Weights of a small image captioner.
Model: encoder depths [3, 6, 6], encoder widths [96, 144, 208], decoder norm layernorm.
Training: soap at rate 0.0023, 9600 steps.
Data: trained on rendered rooms with furniture, 72500 training examples, 33.9 epochs.
Rows from block 7 of the image encoder of a small image captioner, named by matrix and row number. Rows with one number belong to one channel. Each number is 128 + 32 x the weight over its row's rms, rounded and kept within 0 to 255. All counts start at 0. Numbers have three digits each. After the name is the row's rms in percent of the matrix's.
After each channel's rows are labels from the 100 images, of 14848, where the channel reaches its highest value: "peak on" is the class under the peak. Only what is clearly more common there than usual is listed. The data: rendered rooms with furniture.
# r30: branch 2 reduce pointwise conv (encoder.blocks.7.r3.0.weight, 36x144x1x1), inputs 0-143
# b30: branch 2 3x3 conv (encoder.blocks.7.b3.0.weight, 54x36x3x3, transposed, each kernel summed), outputs 0-53

r30.10 107:060120111129118137139110134074110144130084106119100135152111161134163117178194122077085134113113128133094131129141111133123129100188131120142115116111144124196105202171107147136135110158169168101161095085096080168137089192151133134090098185104086108150085096255178066133121173124137140103160093221106207167168128102112100138124134152076138154110123113172105138142108163106140123143115149121086161145158155112143137144137143148094123
b30.10 107:114102134134131088072090099103107119080099149139086136078176114099148082177116099128142134099162165096133086078127148094122079111062178121067136070125123105102105
peak on: trophy

r30.27 099:143142175157162147153145189213120123139073125164106188122097167115154134108156132136113104124113159098104160145172226118110120102084129146153155115161167111163100130108115157124123137108179192135110149134193125123124122178167065069131098108144142093117136179152172126146119134162151104158193128139136109157153153151084061116088098124104084159127115128085172090198118099159108098117168129081185109100085157130111185103131114175145178
b30.27 103:117116108133149149154115120155086111160097204148096133118189107188074151086116085197094098142047150154121118115150165133096131101093085132117123119133127183149108
peak on: flower

r30.24 088:121125101171120122114149173090128136147096074206159167129143179166123223105106116062124060131104117114092095108118151142148157097104098109134125120153182141118081150151114124156161134032157143144131113104122147080075138062148093174128167080062128133141160121109140100164136159157161142126091087132104077086121155103135087127154083050116078107121074090128139141080163152115161104091095103174133110141112123112132145104119059132119100
b30.24 079:100125189080107135114114140123119122136148129141102096128143181103108167121140133168213074118167124134114148127148216106117146116179118159189095079090117107149180
peak on: flower

r30.12 090:166067138144107109128139168113084161074137132135200098155136109151143145148090143186111181155172169151092088091125107111147126126129085132173096119184113121197124074128127115127162097139094115126101086119152141171204128139101120136104074173098138098139063139136102164089071152163148079114094127137129077087092132090108095112123157081157148073071099075072144120109169104185056138163122131135138115139182184102124123107095136110096118
b30.12 094:108138168113173119145090160106103103170119078149140076171115149111087080073053075140163175072149148128137149130106166110110140125114058153102134145138165120097110
peak on: dog

r30.15 103:176150066126090097140115098104175140132188123112150165080169115118107146134085104148150151143152102140106132098101109170114158114121158106179130086130149093176053220078107107185129098098147152106137046104162115118171106143128105158133179139086050131148108173116125097141144082117131105154179117123094118115103089090117143067142185117134137119077132114089131107083108096167066138159143116125168197181156105061132144110114160114128114
b30.15 106:108090127164085106105123127135157119170123081135068184207124126138088141100151035147105136144080082114163167108139103112115131131127145107134105101148189125181111
peak on: umbrella

r30.30 098:127135122103109108156125148128186131101076196193145161104103129084148133103156130241125103203092109134076108150174069134101109124137141126060108103117112142125098133139131121128113077189156146146086162101128085133142104122129149101147079087081098095078163080105112057115143145129170112141104148174147140110164092101173108153105142115161121161150082121076156113106095171140133148114120080099074158113156143170136132116109122132092226
b30.30 093:143184153113195059116143131168205142130121158175096167089161153123145147132117060164164146135155122082142097117155085094128121138129166103142161101099115154179145
peak on: wall

r30.23 094:122144115162153142115108103127116126162138154176103131136171117125161093135161211162149178139199133120123155141095089146092099125141143080055119127103082066133065114079134098102167137162172111082170174208111098106145095109149199148097142119082141107120057169100139083140110075153163144117113093117181110136086166106065112110104171098113162081093073120078139105115132134151107159100153097166100116141145109097104094099118104130162084
b30.23 097:111100116139117076105141166148089126089150117161121085166090079105122115127118176090130128101106098097065152117096091082084103102106108142089103160078172097135046
peak on: lamp

r30.33 112:138125182143146137135097105124172180135124157136101100120144121124133123131154106154098157145149133115136118127179123096114134168082116121090091112143155137137110071134138122064144125154175117141159104161149095097129151116123123180070183163119137130151111113087100205164219109109123117189136149112079141224103109125128151140108078160133194195114137100095105118130143100081074232119163106105177172086086139034150152136123115143130125
b30.33 105:117096119117174126052143120052175133156085112131090009157125122094120123081175126108115148167108116141143103093134121134167143103150110121137149153146090143140099
peak on: floor

r30.14 095:164132104137177137128105090094111113134138192148163157106121117158145158119130169166170118101152102100101109168094156132156142117103145142131108108105123097064117103130168143176122177148090162140179155115091083115104159047159142111099148203110160184153074114158110136080062172095113152091132134115085137111111100061101119131099109107103174175086098090103129093073204207161068156129132161141106095080136107096098078116121114135096126
b30.14 096:084141168163045135041148126120133157139072067122159123160122140114161145101143186105122168115116133119158141161144128074122127149140145091114085096141193104142096
peak on: chair

r30.26 090:148125146180104125133117121127114135179142139109134137128107154152078105139103121138099138080115168143202134157082115144097113133113113158147106102106131079062160114094128126101180169097092111135164151108120136119186125088134166152178110127114189246158119127083113133086076140175158156115092071118150072127154090104110107193132137121149138084090150083153113072131209185120131161082163123133121098171153164129081094135116111130066078
b30.26 089:100126132078115107112102164066122167096161106052133108108131097074156137132116127106159146096118091127113097125064105156086153171136116143128153073125169187105058
peak on: robot

r30.5 104:144110092093153088124139129080140120116100159152155200201125100120132189150112128105103063108123202158117122217119159100077088141163113088158082099149157104121150125118121132118162125146124115093148087226078110093117127125108111131099099131155148192121111174093193106130141140109132155102144093134066094200168135105095150163123167189126164137111134152187124089109100132167093110111142160113128134150123107151112095132084153139098206
b30.5 099:139122065066138135062186096105174103087174125097134160168175088111110204139074133158097162111107105107127161099123112137111124114125114102134114099131089131069115
peak on: door

r30.18 099:142161057116123113131187105074136122134090149148173142120096131122133114091116136079206160103088062137142140180113112106142092167102117134127114115092072122079177140124096111121093137104122110078137098140186134174107137167175086150196111062136057126067211074115145138154119138140140108109182188100085149093085096160127128096117121139138123154141133168089093054142104095103108142151130156139117133149117118145087172116076085168121147
b30.18 098:132099150092124128157148128166099157080119115076092159170072098121118130135070133126126122165073087160150212125149102107104132133146188144127088062090146170110108
peak on: trophy

r30.13 103:137168102090090126124098146074114164160070123096105197108166159089169099116147150113161065078169139092124103149148175086111121059142119120126097140163131101139153126141133170111162090080104102150196140112132090140110126128153078098095104158152107103114067059122113132058151117085144080109066082114041130131141179103158101153113123133147125130153124102103138135155138187161084129107091141140096063129114153170103086154138147202128111
b30.13 114:111129071116144136132053140157126130161110154105135152141103113075151103126134128052130118064100129109071120137161107053119102168128198109141095164104114133137066
peak on: ceiling

r30.7 102:097110152099129091101140089118118171110113110105111128108081095184111154077109082087097099139157109098109114130163178184135182099144125115169167175092141146065129113176138150145120116155189133113147170206125156135111189103157149142131173135117127122131117138161139077141123145136168136122176125090126084118067140116124078141179142120154145196115083122098083136116093127169073066171104156112170133175115213122092170104168164132183185
b30.7 106:150071144110122157177101127123130093075146118135115187133102130129112077120118076082149126157080142136144156120098132048079149161120125185088149079106096136082078
peak on: floor

r30.4 104:080159105101101094110161107126156114099132153099057129126120119155151096129096118171126093179135107140137169087082127158100152115029111142130120094083138132118127115146074138117114091211163124120118193171116124149162132128132129093093109090186094093144126072115127146165086064151155117177078154186139050100102181135113110093123157147129124100175077140153144094173123157155109186133121098150109077083153108135174097087157152112188115
b30.4 106:190119086141122072092087153101094085117109092104126058103089124116117164114061168089136072147158094121112119132125132147104079093070159079112119139097146143138100
peak on: floor

r30.19 106:152096111126141173148160112109175102130227117172095136216134098153139124113134073156078105090141127105134097127129061131092133155109164127173121116121096098122163098147143085150173092142098095172119117162101088115118075180125139134113090151146187114179161122144057130135126128145155123085096113124097120183104112126110138159093085117161113172093142183079147116133139140139106158100111116147123255097125101109122174071113114112101136
b30.19 107:159122087128149211104132124133174127074105126145105101106157095109117130095110091139146186081052188092158088147111150109132169082108127115153165109127107187145138
peak on: wall

r30.0 103:101166132121148124100114140108106136137103108125168129106162121150125102061088100103174112128102130156183146177120191143148084154095150124188097165134124112134154144120239174137185102117123147138083124125137216123074124078142119108183087201144121147147086114172092115149079210130105100083108074131119124135135078133111113100087069107204051086104150114082108142125174165137157095130152144123129144114133107138134103116128124104149127
b30.0 098:116103103141085140135112146094092105068174107116179087130083103160109162099076108132154077116164087128142125132170094130056073184135111085124165094108116129110085
peak on: trophy

r30.28 102:172113087203138117147116137081109140163130123136099137069104111111138094095106145141189102106162121143163081139146163146095109120103121153112108158140123098156108094135142108154163139069108131078136154122108124141123055115095162107096102085102106085123123149089072086061122170110171116106102065117237100139148134075110089091126116053105062154083137074098123112149115094126144118130121131127096121154173147139140064172060173157173129
b30.28 086:142110114078085113101125132190110136112050100107162125162092078173127114086163193103140075088131132097113163162132148112148133124100094065119136137140184152152169
peak on: barrel

r30.1 106:184116133142106099099145116154083114138126137107132141143100122117103099151157089110105128112086163101089133128150144147101105154102130113141061149107128087089116129072122118214140191162073154202154173117075092094138070143138194090143135211118121196115128166140139176115114170133136183159167113136136081119103122050115167072103126137164140115118083135084178155107108183140121157166128142187156076124174120177122164141118159169148127
b30.1 116:119112145118058110123110065096133126078092080070194147121144092139152140112078151126156172127112148161191144104154146094052127123097116131132145061111106148129128
peak on: floor

r30.22 103:089122163136161111141105139168112158127144136109152126128121095090116117151176125171204182177077145162120155165119123158151090079127061090148159060103179132155144135161131148119117116158100087114144079147109101102098077110138104135110119104152088122096123131080112157171094173084119093175082138124119128156157167177052154064071082161121183076097097114144158076127184136083164066147108112140129137116082176093144140123065118132159120
b30.22 090:143107081121152106135094147161083132129142156087112082136136067135086105078094077051090110105143152126113156093125140136153090087084126140074151078099124124179078
peak on: lamp

r30.2 096:096139190149119144125166116088125133164117157130159103087135129126132144117078164135084097049119149117152139140106127118102136114078130185093149168069103097101117161133108174143151185102116108192097126102138128116167130123134125134109187162185068117115157142075107118091126114142101019090075056086112079099130102113122129137076114111135074105135086078150151183126090149154175108101144112097120180127205155146097142114130192128131108
b30.2 096:122087126122115098119146085142135137056152145126151132109086050156192144098134065186162108090138071083165147121131154121141093144144077117126134148137145163139065
peak on: arch

r30.8 104:096110107142074117126146126096137145130129128145086133138178152137134114095101120106099067156138107136132119126138088155135093095139092141108156099070173138092110155134054154108172136128099101198122115098138106144100107077128129102207119107135109123111186128119104117190146211122173138038113157135212086108135129114127117157119109167231132151092143073105084120103140087098122107100172123109124055066109095115097125162127092168137094
b30.8 104:100112087078082154148118154118127169168129050098116136098091137152134105069125063136125078131170109137069090152113087129092157091148132098097087165150118130127181
peak on: floor

r30.16 089:119187103148099096129133207121113104188111123087145140138148136125081054132115060136102165129175148161189148118131156108161169132031140142126135111107121149181117115136124153152110132076110116077097155141159178141107095137178076098129127088111133129100192124131129173125117122129132136101143132092064142117073123092134121150160095033105184111137055098070098139105164146124059114148095140129081092123165149139136167108128077100116139
b30.16 091:118160136097145159138080127170117135158164130145065095151154150134151105130112134191125104129079186097059152124090103129070159140116161169181160063098140104161124
peak on: robot

r30.17 096:217116100141120139131106127131255157136103123123099135153132152120141104118156093144121129150157119135098163153144121143092132136107131150155119198167174116187088141127139062117093122089114131117117128128164113143060145158099067119128130128171104141131085175139076153160081124134150157133107125148175083109183176132109101149067155150205130185090111095087113103184093078133073128099130096079140131150122109138144119120165149180075145
b30.17 112:169091111126083159157171109116208114143160176155066077113093160097130150188121088144102123145125156117163081158100134163129069111149104131131141095121116120064107
peak on: umbrella